A small multi-label image tagger, trained from scratch.
Data: 101725 training examples, 50.3 epochs.
Rows from block 7 of a small multi-label image tagger, named by matrix and row number. Rows with one number within an expert belong to one neuron, the router's apart. Each number is 500 + 40 x the weight over its row's rms, rounded and kept within 0 to 999. All counts start at 0. Numbers have three digits each.
Before each expert's rows are labels from the 100 images, of 14976, where the router gives the expert most weight on average: "top examples" is what is common among them. Only what is clearly more common there than usual is listed. The data: abstract colour fields from 500 small random pattern networks.
# router: slot weights (model.blocks.7.mlp.router.weight, 64x96, trained with AdamW), inputs 0-95
# up: expert up (model.blocks.7.mlp.up, 64x48x96), inputs 0-95
# down: expert down (model.blocks.7.mlp.down, 64x96x48, transposed), outputs 0-95

# expert 40
top examples: smooth
router.40:567486445467465518506462482502494499441582471452573549515501540522466500426480510412530469523526595469507423488472500591474501439441511479490591488472541523524496464569566458477516561481554515465469502531565556536481513454504496538479508435479465525506474520505512448511493477473479572506
up.0:539470459569495459477516487505503459463488520559596470531529487512505440475475440546478631529550511485484519526524495481478517451466498501459616529475540492470493553454461506551486494491437488493538500470558533558554493525466473470484442541553536475448423417476503511481455463518554541521
down.0:556434500469468484614489466499503458527543470454550486439512502387464449470462483505437558460564488497505512444596525475485514407528511470519439442523528523468442544470521520448482521531545526503491530582479478496471423568501526484506515461512468514528502521511467524527520455519508555483
up.1:518499525550494559477520515480502514482492514455531487493481451481516555460488503454543444509476616498490554503499499539563482450483493451491501482459588482400413459488448484489447567408527474444448511498506508548527478481518529463503435437461489531526497533508373499538544461532512512496
down.1:495573602512490589455530497531480502483529516513495466465494537423558565541542533517548521434545475560537497526503528548473500403413492484525439497528540429491473486463437485518533463506510487451410458544561474494501500547507436482488453493528534534487447524500530536533514466483502565501
up.2:480514552611488512560481547481501530472584516462570526482580503537445432480465481598469543464474604485521483456497523487508532448489473533446498446426414402527502489480498538524484422516473522469508538530578490456514487518501521524472527543498471519444503509487488512517512515525479479494
down.2:519480487511489533473457489525438498519536473431504554510522508490535495631524410524531526520480609486546462460470439547440481529525456498451514510470425458496590498527525513501477515495456473463585524500522486529466528499442490485476431543455510513552567497480539483526509491440528455426
up.3:507428525511527510481504484526486491500570461529499482567474525444528567501533480428507466528501568600512585510499510421479463480616503593473541469541501415513541506513450497507498470586440444519479531503520488560555471497534485479488509460495533484508472503468549456518493474518566556501
down.3:551457548527481481494497584469426474531528451549505501447584508519568472472511507486567513525477494483469393486455525506563397500477491502458512477483425444488488495521449530478462516533547495480488528497482496502512524423489578469513528534497473493489457641493483491462460536494552541477
up.4:440502517482529457420516447512552425526527486454457478478507487500489498474486449526532457511555444507409502428465518485560558516495505467533517434444479592502526565471515542495497528467521466427449551526525520543520504478497484466458455550476500429514540480497539497522529451488464637510
down.4:534520500459581509560498464471550460500511478536474427469467518489429428539530532513534504543415515529510506529573491534474555514524463448491457524493543593519535534528464411461507469436570498550437483512414419496494485507476542545485500494444466551582500471518500495524519478544506517521
up.5:471420533506387575521487516517531489541542510513462536558510400508499515443494485459560557502463449544470448489382562495407474496493505469533594523525536438475494543471521530538511492544475490518491546539540479452540508514497493457499478416498490538499539469468520471478481502533531517504
down.5:522567534439476453507541523526501495461498423511560553478545499444551472538467545509540519425535478546505507546530522493530398513562529533487540516583415545474544449503487432482485451508534533528519505528569511484461542501539530503536499493549514558417543541571497432517458496493507453517
up.6:457466459474435498487494411460472478546514476485543489512490486587567479507484523514410511494490499486504593507471569464526485470519537437544472555483543486478553475491432484535443499534478445472489539488534520584510505494458553374506446520478448518541462506465561491508504559504466534440
down.6:418543491455471495563514468502499484457563420480520493479508512510479527520486505487531501496556503484476514533565526527553507549561504473500530524438413545456531538498599511534475484442521502493431535432437510515590439485454477487557539532462472566478489408515513438509522528498532452435
up.7:504540491532482454428549462503410422512466539499477525481571535454524445515446482488494426569518541523518539501465449482426533522465540519474541432506571484506530522494478491442504456549537437415515499503497430532523486463515463511496494503499438542487528460493466448506516563526499607557
down.7:576528444424421477434481536521490484556447551480511545477489529480481489529557463498532487532513469451449532533451490493546441483532481478561478537479454500489502433498560488476512583549504450416488436524493507552526506525509498567494600468453487492504474576585521526498454530551522499472
up.8:444520562472459530542474456443473486551430409569543552539487551442444443477494444512462509516446494464525472532460498507498546528494454492493491461503451568506457446504432477519474529449526486474496460514553518460517543526478453429539538549543460516509521479564448519551517500480572474588
down.8:480487507526459481456641482544460517508497518527526477409539427542523485488476485540519433531457480476467504518484463456474547450445488513580557465521489492496526500515468584482499500467412522490548559494495505563385552495535497501505477491591502525477547546476484484532525492491460472452
up.9:467445530528499559543510494534440565476529563557510509562495473501539506470483465516486442465413622556438580475509534537496490407503465492573493492510500505484445501482556468567451521486519473521444495495512532471461534508490573442478495444467471468547455528526449483530453507504450539519
down.9:527519557436540446492582541480483480481466445479403473477524554585584520514462481580460486537529526486488495518557583485541454453527500511497510601455453511547516496475425469535532506472477564483506447516516535514476469447495520513540479506496540489447516559545458571492499508504497550450
up.10:503528496484563473486561490463435500523494539495505500456477483462491577433520502531468506527528570465561504525547460511480454527588451542472567487512480532474445461506541525533492511445511559540544530516480497485457487498440508576389569527445444514457505412454592484462527529474492491480
down.10:464485491576441490451474442494498477486457453484521486498490565500449419485481527484509485521535551502609475511554516508480440597470540511424503474556456531504436567497504512498492501480534468506492513466513559449505594573508457488502446515523496501518487430558427492424496566505480463529
up.11:516528442438549523528554496522542525460552497545544440478539432452502498443517434497472467510503531499469518515529551573450474550528516556544509458483506542511502489464560440490554505423541506462452457445493521557467463547476466545518429505466496526502433482492470495418522523463578404480
down.11:484451459472497572531528463536469424532561506579502520459488551459478461478516454542472528554500526494522485480403456520442443556486535453496438544484562471481481527432498531462526502489484537584478474444554526493433459503533486500443509482513531459540426438499523570428507485470497547469
up.12:458514508464525520459498447543569538392474581481503491518457551417466426504479558438529496531512567543501574477495498529530562469533440490524493449507533539464494489491486448533533554509551489487511476520551466502487440471525514483493489420451496562487475545557501603546547482516508475541
down.12:520552534481483486467468542465510540525512534518444436495473487521529514559560503532426487544506535537575501468475517495459493485485460543456489529463523443527544527626475539531403514489499484574457496433481545473416496500452532494487493410472494465523481482513540519518570551428567468505
up.13:446505503527496525600523469481490394439489555509589453487509474515505524489465508464513548529526517512520493534587498473500482498520502502518565392502480420455556522492533485589497513554466450544451536528508517515562524488526498520527552477460418502493490459556451548449492489543564518529
down.13:473556525440479492458449515407479525483454423549501481514575483574534482494520461525472513501414474574494524554536528425478431432515492517455504509576511525439555531535563502433515553512462529517539495513450495504530503462538435464541481482562421547479496515514479503563472482481517481477
up.14:435500466453398481465483457565542508512607451532446477530502473492552527496495488448566509463500542487442471481518614494571521555498476488458528455443464409505492438529502540441514452519465534490550513521539506451494541571576504522508486538480501483522526510474495506511527565527500469520
down.14:507543466509446519484487515457532458514480447498523439550508522497589501510424440464529522457514500487581510543507522556470512542509535485576566424483516588526512510559491399479536452519540493470468597483443481503507566499510529473530564467470491494494495501513505444538576573473533464506
up.15:469471458442396519459503444577458478472535427499485507506431496464461502452451425548526481524539572511527517486529555556502472512433536532456443488490523477540518435548462491470430526472476526464537517476509490484546448472552540420523536460503456519466464520461521529513497584561489525459
down.15:577581522483491564478438529522456519508421492461493499558460498432561467517473547450519457495491516529463545472547488541523489504422565503536486543490463507428509547587512513454524575467491493446484487511468574424559442509508487481555519468481457420478503518521487472496446543511560501475

# expert 44
top examples: mostly blue
router.44:468555519420516461526470524464533524459545504439572456436489523485567502522548575439492470570523476489570477480462533519522554572486538461472476558440557527478436477438538503414443558483477466495488527422482550521476555520435480461499478548517489451510468486521538518532498460468501500512
up.0:476610485484514464504504471492508572494559500490521503505478447601432489480474439510518457561568446505531514545563477543450525504505494494459451474540493515507509560407518490424585526420470482494516478476520446480434523585473488487468441462502435524441493495494472467531535477497537500511
down.0:528484522473494499535491556478597426464488454491523515491511541493501489463468477560481502471510499515530467541585506569416504549482450514461512491525450518555516513499523461525464433430440520464456518477572530474499554442463518560539466448433557472441397437484493500437487510469494446509
up.1:609462527472563533470502613490473433489575513496509499449490505505512480488473528492504456558546573520527456462560439483489536532601471465535483502511529456501475441571529516510459470535507480470514535484495549467519560529507563578490476459535477502571446489468458471443548523465499482526
down.1:517448548579485490524425465452463469503600472455489496456529508552496478438490525491483454503566459465542565444503485549473525518500548479469494425450551444506566545527476542569572515452504528552538484492451453488516476534541487486503487511523566523419504451496484482517450514474461595504
up.2:553479509523492425514493539526527496482541481551542390518577585575506560471519468540492553511452547480499473514500489499497459448492512494479532471494424438490497443507509551465518516492574388464487530516481491438452502510598476511485426517461548516467524456506551492495549510506526442540
down.2:422506505499460505532471506445520515443580479564572458407460479465503491507463492491485508567505489430497480465528459542472519526523484505483446541518479490572462487498476467550498515482487519529512463394493429530493525485468547469367496462492553501562454555474487492450490477416462467499
up.3:579483575487569587510484508443510498573495452607520442466397479505477455509510505443492506531538466504515566465457471465470492512501483468481501461497446479535535511526580500495488525502518510545569480451418577494498509553471561515415526535438497504526526476522505442510515469533513484481
down.3:488493451443548431516499488465554452487579443481504522497498498501513521442488474485556537454548499524487571457543467499511468500549543470523485446505556543488499480418466521529464487504494429443473531492604484431482476429550445590521564426488517479507455428461474516538512534495497456454
up.4:404493433493466437548469505455553499456463471556512478431500504490476523534539532527429560560480521465543524512481433511494471468500503382470569501523526515487500530476477515519503554465493497431491489491451546498559483446558470501523527566437584505533469470462512563460454495476570543508
down.4:533507488493454470481535486440495528572481581475463521592424485492483521539490569491554591484509502541491475537497413470506485438485461511568515531580470519527525490490494473448582518486539469482530437489474526523544471576483534569443540531487527444557497543490501479453494447471457562511
up.5:396556461527466479447472468499509514472462485486567499477511444457495520509509520489443528528571566429571512482532500479469507526489544516515492467522532523494434442429534491500537480500525540546529469529521506432552447542506492508494425495545449457389542569479517441468489460451451426500
down.5:508512507488558505528545422483495438444490479537444537437549456506430505506510512559541438609487518517445523513519519505555509430475531501491498551481413458475514530415523428526448472472464512516510557471480570522480466471462544563466483458477565513526429496509531509525490445535500470442
up.6:520471529459470541558485472532483470529503540499494504538516458494462568437466445445482545522502449505464430501520429416542495426525495501439555545528466529533520522485492465567440539533414422543480489522519453506435424445529520490510440491547551424504442464483477449500486520485524491450
down.6:486430564585517582519549456527459499546503589482499517540539549521548503515462497545497465506513468530473502492550552492579511524414548564478505470509551488568483529505482543499568452467516494485591493433561484515559480454483522502462453535465434571432504496506500520494447509487517462522
up.7:483483512486497481523442504550532537482510454522553485504503471500517438456527603479454479497469530442464559546495489498489538534524529542485473469434484493584464509403473554489482503507535505517480596493490498473418541500407525466539493480506544511588451532535429477458539517482432581464
down.7:538523493527454509448529539576437556530495523533530470504422439467562520574472500433456497439526432558562472490456519502456450455537551517516468505484447485523476474514429477511549482489533501528508442427551477537493519498426502489432490462495517453521534514459519488414495441442442509542
up.8:502473544494515535473480536478481504463432461512456468535512422459548485409510504468454562536440465513476541517527462528521588432555398501480499494574598469500482559530502468507564523583571489523518524523532469515557477474458491504515512449424538535493479561510449506503478494514529489465
down.8:473554510467507517505560468596503502503551486429466481479510517573445527533505480547467523426499535439471532424549537469403531510483524521489461474643506451567527511532464460526536487511528510496482521475500510530424565535508465565467544541517500534509541442514511564511492530502527533516
up.10:454491530414520513467518536520510464501500503468467481430448506459505473490495457493474483524473508501499511538448454543484538497512479480489489472592490525460459410588488520525526534505552484508401521501471494505402486464547457457493458589479418497495535536533487484576555569519417432484
down.10:524494509464521467499505526444521533461563538457498537476496501492505515508425486448479488468500532445489542506611482472560511492447496561512535498479620471491447450521506549448448495474547458560486460481581496500511366522523532552489476515554523508547500496545523498558532453478499579477
up.11:481477545488470430448559456525467434522590509422448469523494496527508534484516547434503526538557487518559495464509563480454502546522487419494457541460526503478436457487443540503463469524546488469481467539537477504483480492562487411535524517462554507485525504446553446549452423474471419499
down.11:495486489458478468530499524485497476556476448529494511486549449475473503464387484461520507480554495468525553428501538504524503510528590515421478476553534545413413552509532477491471527483505483550484525601504566497567460538503546532491516496462572473457434443474527567559487496476478538482
up.12:496512490534489473510480489440542471495412512487471558427526515531443585558544493485556467525453464394600473460550494531551502494509535414546496480486472457500577448484507484513453463525542526481479447519492535516455544488489461512555546541537586476451490461473506549514461500563510508484
down.12:515557477440502421542470568501490537508430541558472518473476470473483575485527539491530540471474534482556510396438461501501491418531463508497446565481439470469548464524499537397495475496510467536520534431490472519443530536478518497479521529511530534436573441516514499501590482455511498491
up.13:546492523508488520492516540433428426472497430562503497484481486500529463511519517493427537473548489495590474542528516427577494535486485549476471515502476610468508534518461508404540470476516524508500502526454502476510540511515537539470507506640447443546452547460536500550479463525492538482
down.13:563480524521464460520507505508480497499537498582567527565512551522518538565580487493535515569540481505438537528519478474460522578474543505505549431520515508504421462532539452444436534469574513459590446493494450464470568448551521534501466511468518435544442555463497491526517472464504491522
up.14:482525500442509537474466532564494471455506528491488468523591481476470463523428507513529557521508510484458537549488503507505465582434562505524554553518465466487544589454518519434494513427502491514495488478518487506468526521474522454512538487523422509595493469507442414515519493480633543547
down.14:490548526547464519489533568496558451438513504504512495466473521508528541463516482485537550512547544515417430383482518580525517622501488529506508483433480515479517429502440516501520548507495500484467590485523495540520509427415526463501464459529553535500479483475513470512578516438488492499
up.15:449447519489495556424478504471493472500509469513586561512498479536422521459512492479497483540562524594525488518524504538516535499452549468513462549527559516433441489551508569461513476459544397506489542482519558486459447448530457507473539514403493446474431541504485493502543453520506535560
down.15:518551471444530510535435489488507442463471496490458517587469560446544452494495456512535505458485492364459494523560527575482526545496531498498482464496481527446516553522532440522538464459433490488472589521522508540547465568516468560534526526472563478562526522518515435518545496490542462459
up.16:535514491473503549439536443492524467466464467548555395589474560509523515491517538480530524469467480480519489481533466523560502454513479449561508496504559509589523453483462484457551475508492463404452513415510471520439511523447487508516493460483406470520566516518424469558518533492512490559
down.16:538506506505460410496563507486489489499521494485528477530559518497559491511531514406470527518566475526492440502407519457482498523464535472503490490510446485474461545486527516506544486491520556537529545507556477541569591408460485457481455410517478503497580539494512509527536481573424555425

# expert 21
top examples: smooth
router.21:465487409587462472505500537494473466507488414521462439484502526488486537516455543494566517490466506451535440523537469552527447448566471447530540537488519451490549505512522518548522460557487512522551456445549525469514565421549540484499448497479496526524524475522411405503547494468504580511
up.0:579522561541506553497470490501478476501534431513502533621530496482521470462497490548490519500491491406510529517495523513435471495419500450487542524525541498452547463461471565490524502537552525438552478521496467442501491480523489489461497516520570510545563523585437420534492531557591510547
down.0:512409511491372512498482545441495534509491488510492498500501534436538515490441465509426526516496422510562451551534553513537494557478434471472478524412534418505516520522545499480407502493530501520467498513467551486515534558454505485492479534517520435503526503518541454457475582504539410496
up.1:509533508451474487492549523578484449453460476496538470467428448465489466424545517476495542452509546539466543470533442484477444523489542555494503579518480489479465475560565527463481492487462497535513500502514468514536522461523474471529530527456553551472513485548466402425529425509430607448
down.1:427447528507447462460497505429532458542511444480493488516410426513524499545445471404489566504487512493546591443506468475512496541494490516475540460511520529511430548515472588521517572514523434507548523513494464466506545507551489512532562478549479504498494538529471552510542502477615512526
up.2:514540490468484496574537530471507482486499542473517493546486510460493517512523421508526481521541435508512485458479477495506510438567521464440473548486542496427489553492444509515480546465438465616567553428491488552475457522463492465471483493486430481548482495461484433546381524487417533545
down.2:508507476490503494500495518495524470479536455493440490579529495490465481503471513549527412510503474526495528488540507456480448483545463427413488473465501504458491496478452467531557490529491524413419547495517407442497468448557475475525529380583457480519535528504424483570437499513534549504
up.3:448464530529453487452519454501457570523492541575525437549508496500518528464503504550431475531441485468456533535437539470451515448494525511479452528480537512619559478532499460443471445501558420491468534517500488550549436484423464457530465461521551522507456497480555531450524512476556517539
down.3:542543444551542536501466598530517483515484560521464466517529451582564447398550495461422444414494514539543492453486483529511537508523477504452482463547432490453573499506499432520551529463491558485524552526499521511509553502448568519525513471557492480520532482480542535536485465492527550506
up.4:468544477536534502497533483506474488499462422553458395516497414528556508499519579622499547552513530542497519532531512518490444514547458542526427529544476506522546500481469498474563480484480508577393500462507441496475469474514513505590509460475449507468472501494473469438471516502523536456
down.4:485564475507552473498528505510509433568550562517562452522518507532476529507549417529517528519452514547493538466472481501446468533530480575520593497511518590533501548613477540517485505481516540558430520510500504435482473450456454505562564432560522454472509545536487513521453486513487488532
up.5:457530504440387539450476486462490506411483502528540514502464531467482510454404488488508544451416566517461474508470480456428425487532508533520508525513511527489525530456528441495520488524473555490460482472521440565490487498429456501500527515486543466486516499428462389504522440532557545513
down.5:514411487477540552510433561513414492515470493515470496448539564459464549552429459482491502415524499482433490515537454502565463493482451553540533434453507534526445541501438454467499504483464452497537516517454510473538471472551504472471498444468484496443527476563448512591551459513458460511
up.6:560509415535546507538480519491509444540527517534533524406498497453490538554500445518466514488534471477524412510529548465468483524465422536504495511413512521499473509521468595508468537499444485476497462543540504488542475451466444561485462477580456464477520572544492527479476446529603544519
down.6:495525515505490519489524529508531482493542388508454471493498474495481474479433569424395547547483524453557549503498538482593529471442524516487512480521565465497558460487515534558476528433504545524493482486499554543439442484476500487497505467497530485542496529572477549503476444592492499398
up.7:428510514562521506467534521477459451496498568511507543505459471527403498536503396504501547548423552556403489488468454493558530486477475459516521520483477481448520467585500521443517540496519501471421441500423484553453469512538548506471485520552496478570521513483424483468516534514487538459
down.7:537490484477460450534431498498524505537531458464462398532531433532412469444588579535488493493555511459519514482522459532440470447501518463448540568536469560448522548520545543499480526495478495534492489517533483514494549421496453534562579540536409456478488485541470499480488491517481540500
up.8:495431471558581517534496451509493393529526488495459487499506485569553469488491501534511491503545479457488424544429558557482507548433524610493493510527513493498492454502499424542494527504464480484510534467541476495439437489429484511535508423442481488538476541535536451476467460558536541437
down.8:504509455428524448523506598521519535481542559468440477481510526501551465537491467484520467490574504483521561500528428522521444488468560566461475447536522454467435505458568499595500456551539493507498465475554572505493550481468598513509546447475543418488533487497529472476547513492492464479
up.9:496576533508504496547542523521545428516433592490552455494542548470506529485417589492444561485489468544507458471566498437522567465463470587444582500472539504524457466527512491522434485531514459481507498536532473481458507478463460441480492475533492560456518445520521438535492479505522553486
down.9:474456571510539492488520450448472460502411545546441488412467492499435453545551494491508463486505488468549543495484458489437504491516456480543506477513580532501465506457470506462576499548543464516519453460524501541511425559528497439499578497521425485478457620522457526548508491486506526457
up.10:448476396489530473472435524520428481509469572512500532450487489516451510447538460391495466480555551490510503491400452499502460437521506486548488448464533568556510520496482542470487488542494493555486490480470495528484513557504510593540492570533610471502539531522449528526526484514462498513
down.10:476516552440471518505414574470516516474522514522477485486508529465481513424420505474505534528457505513452557528524529598500567473479494586500534432469565492494440562425561549500531538484414474495503516501523457463500500500508449478515569526487545563467563503529469477522580515451518513522
up.11:455457407498505545486518485479483506497541517488487474532539497546533528485483483533412468485523521474468518552430511560524537537539517544445502542473524454467410464469531545553466474554511428462518587502560453458484535501450534480534476451513595474466510498463466599561487565497540487519
down.11:510457497504565513475531502556536564489420540528486482489504570472527454491530509535538481593493533514543521515494475481504509447399536487518538532539515471466536451509471458462503499531469546477409469497445501529397462510484521468529396461496477514458505505521424462540501551567550510422
up.12:514608497509498563541506564448510445537506499449519518473431447465474510496491422540503622490451483480533492467487501466516437515468477485431422501530530495461452491514461495565501527422488487475497379463509478505497450517495502494437499455497474492478504441485546476525469550458563489543
down.12:523477514501443540519514462480459398535536498513479547587571540490487471476439450498500401487568479484464517551471534422438466480528549505526503477523461538473432519483496443510540543490518552480486466438459541519542501506568485485511488576462441507484463521487471610547520512463481462479
up.13:524515519493537420463520485510433434464523520532513590562500515512512486578497583446514526527494531558529483501467455528480624459552471485539514543501492566547450495497545482520464525527475488578489436513433545499436475461505542484487547514532574549521523529488544466423506498523493527465
down.13:468511537521532440581543515532481552469484477523475460460562484567499489548491500451513519516439505489505542463482524446485506549543599503540473417534485537509492467479563505486507531482464486419545485527508428418516452481424513454542487488504525523544569423442458427524517524527569479536
up.14:490459451517543500468509458404517427503594474554464494451500516447500464415512478482495524495489547543469484442483523425489503516543487429441524559591469451464504497528465564436541524492588509526467489457508513564500501469479437552512458506491457534539470500545449462538488508535472463455
down.14:482495494499460448520565498441483492435507484548502462528527462495465471452508527485430439524507463498591527535458560417470548493495564443500508492492554479548578541506547558494470431483539493486499528449438510512493477578564466491508489519595425490501462464470529490589503462458543513481
up.15:585559427512487524517516498493459470513481415507505510451454426490466475531438546493438420482519443582467519515557453418498495533557500493563481520490521487518491545492477591516457507529567524539504525542545579534511505485499534531469500550573564497449510496464553515507550513464478515452
down.15:527533498457503500431483474491471446624543504429497504524455513523534368509489466526513505512451506480496557499491470458482472483489479439494423443520498467467570510516516564457504440454496432536516480440458544556510497534454476510507524550506432515507489506527505453495408549475466429483

# expert 0
top examples: smooth
router.0:465507456473512491494499569524476517548424445485538489459497458490583533498457501520524507466567486439559431503433536569469528563537549548495495574477499519525453466455509460484486513604471549537521559501547533505492475501461547520505542421462457494481523501509572459478454545442499447440
up.0:478573592504585560481497499545451508500525477622511502494569527561483494522466517524490516458533524527522482520571466485488490460498491480515531582466470486479503481560505490464539492497417517558459456522479483489415421553526534522467528533566571535473512504551487474456521531447557466473
down.0:477461516540503540476490593509481468480505512525507498515508462576515499478547484565435490538396522505438486532495414556485491507456480537528496528467521460496534497401505488489492527519555511500526466552472450492532536544604458567416528461528459547576475512520461519479558464561502466547
up.1:476566489473547439569421444583544479503465528443509460550461522521520473490500551495473471503459548534501450497456502492497407507522540556516464561472514482497477550492499503509516483495520530471458546446514585510559520477500522397467522504517504526516476563582435571497542526582468539515
down.1:452488481522467510499495551439521495470473486501535518489479498476522504448549457565513532492531475539509435504519457524511428527476509484495446448461418538557448479511515454472411448536562478514589477477476573496561464436517544530515511578455430567504514449539431479511493535439521456433
up.2:521469392500424527568483486460495525523490471577484493505529501527470553467492460620437487520421484465555476518496578482522495434404446437463456534481489431543516522539527540458474491514468518460486483460473545463466507500564504522462482458493489497473448501472441497522514468495545454546
down.2:590549521527497499539540533543567546549506452531631413471432500489523472471452502463545481437447467508544497475494542530449552493533506534502441517468501502551506571460540460537495482574513517470529476508458489537481480555513497527473445519474471552446529524543517435562446508524545483513
up.3:555519455546464460400482489552529540544568456511439512471512501466495572554471449441502546539454499503445531445512475547476457487450499518489495491531479493479546510495571534538542470467568560427464497576420541436461432487504510524431479450431515528521513500450477457473486517515504493526
down.3:459563447537531545494538487542568433535478521515563474509552471517573494482480476408485523463501481502553499475494438522547496566460460550459466506551530529473548505456477544474567525474539504518459468491507526519501445577532456516495455454501501447497453558461514412427456491568567491540
up.4:409517493560540469529501478455440486522502516561504490538478467535522474494428563584472549560474458488598466555555502481420539510568435493476532464489543543502471483515582474448469489469555554474500560452501502455483542472522512534497463516499483486543453559530518491465441495520529460438
down.4:490479505416524411566521516493497528522438440426455448510520467563531502441476532430482442454493517484477514559401496507451485581533497504534512508515522483458473539516487457467498507597503530519476497461489534539535566466484447504485501525483453528530575491441405539468446526505465480487
up.5:435509478487541468467517471556421469540543504444456564534466440546516519565486521439443452533521503587526486513432532443500420478540510543562462473425498538531450558435507475557491466536488517490557498497512518512566516476431519492528466463465544487529502544474479469494539585521476540509
down.5:476509491437475526469481450425501401537575437444536471490534582498539480471486499549517584510517511514488523492520498509452461489541463459473550572473438456497551498515506464453501483516498529556507497546486496509461500455475555456492497548556542554475470501533578495476422517415488406532
up.6:476449493553598424447535537483540556407523490484615517474502513458521493493504528509512536511530533514417521472502488518440479504425444428505540492503495458493537486531491485502458517498445508521517463549538578505537543505506554496541431506531478503534546530448506465449495566535550415513
down.6:475530551492555454480536504476523481440553475483467430530592506510472491499528513430540438497485444493519549497497542498415518550559473479486527464453447440524562515458499503503501470490527496433526422519438415540555408515440529480524478510556459508518416471517451539521497455483510466471
up.7:521476572529547471469465626455466510500540418551515514469475453475458518510487536511450532557505466489529505483497499499434454504596475528543543484539513508437501440458572477544519491523507471469497491488481482472501485498511554502412580501516488483399454510516441540461539460493422525542
down.7:500504519477486435502514497475559448561563484496462441464555502539456426420540551490492498515519523538494539457469482510562447510560446469486550539460539566503450422455501522557492514487463535500457511445529446462487557425509467482515496466556446578455571536495465530477536494544520472566
up.8:553452485461540451554517471471530477521505451498461461494479395428505595536508540508473534491484481526534524526466523547600510523478510512514536536534454520485494531420503464448485512451451598532513537484447512516500506509479535423402456454487531524483488508552508580498446501473536556471
down.8:473469477441520530541492518513563521503469564441509475446452496539483494556426493508516458443530457516575548520455547482432500448521452440490529564498480505501476475436475551534508544529520524496518557450510493575534559459467529512481490595538479530493543603559539483457442452522498529546
up.9:508474474566533478477419469480527479450574545511440457442554523397483473564480517585522565506485488601490462472494486515527570454512502506467544498569536504458501504520542559432508440560496486499531520533485485482514433529477508520467564473480441540519496462522480486455482549518541465436
down.9:529506477512514526515485586558553540486514433568494487509549536485524469488499458490534443474525519517530472471475441497454470539562537519514514484512533412547519461530550459527459484571465615461467440511526473538584476479562558478507508476460454484478509520552522450601455492496500514576
up.10:526500431446453511571465456469474568533482461482484575428532447435475452498438520535487543536488483530498493459412517509502529504434470528533468436497513438511559478474532468474410506551507551475541495490488481446509553478466520489554506507534584426478579510518458492477429531475493499466
down.10:492467485466500557531591528551537512527494434423502475465511478484502544487504511524387564491467557514517519425472494554431517518498467502502577482536480531535567581461459529471501489447510516473589514449514472444520472501559566455503492601499525535567525473516525500492455509493473523469
up.11:546524529488559464528483533477485479483555464504449534552486533563498497460483468528520584588511477457487502507497481515475446496438555557536492510551499484525467508524532464469549466446566523514510473582448518516496440503626449540475463487396502522464471504479491474554580561494443498479
down.11:444490462511490537537464518505503510506586518391491420472477428493517498523489474442497435507544466487494467524449421520501550499532597543482473475503539461509543538472454548577498497489581618469478491475528478530554454487430485497490478550498518428488448521498481522465451516493506463523
up.12:494500562572508526537489455444547509496495544484476523445517447555520483565487525366510506533549505539489452482510501544529541480467476507483611514513531516560535474516435503534548504538477442553534513486484461530446471511487367532480467546543533529457497500490542459561541540503490478527
down.12:482506499490464493474450444550450483547475446475501475561506523476569499542514488557492500481504498454508515464537486558458511433534520493505551488549459482477532461534449461488464497478531579444546506428506494505502458513506366410477422458524466489519521473593494470548560548550490551444
up.13:497446480486452502458449548520627556501461536545412465419526484480524542474507478505547500459458526521544431529449457489533491454509526490569533508518482477490466463487523491485444554485485508504511544574513451511479464575499473590504500416485479560426574490488482515469502488496559533477
down.13:499469469485538571441476386542492523485517533616514491472491517492505508515521530495503494424485548457429383429573482445523516493414540498476459549492501470541496497484498540476514529542517462532462403439520490577505445442512489464456470470472482506472494518531500514512513518489509545476
up.14:496583442527468626548446449443570524466538545499459522467545514516538521514463483468497535481546525463487442553499539513518552522511526478541441439556545513493545498482448488504481518473484461582550532495504502514450488464467532522547524431502434441536523518491526551521515519494599519560
down.14:485547497423469510467507486430485509470590485494549496578462526518524448531526508539468552465429478548484533496461577507503491435563462498514551443500505475471433483512594463434500518497447542457513471535468527585429517526469514529483505468462497539584490496568525520518527514481508420465
up.15:591441533508488503469504539457507512494517521536501518443558473463501530577539567478497439475530560429467509443510465537441485524566555532473486554488501458504436502481438549481491546513491540444477430546554436505544473463619458532510528475456473526525531515517520464512471525425514543523
down.15:504508490548418537547470442486524406535537511580462553524497464473410499475469443494471498524530485464461476463460588374449442456468461513493539481474585478420508448511479525506513500497508486531504487482529512513559450558519505548461519524522486465490513532405489510484509491547484528475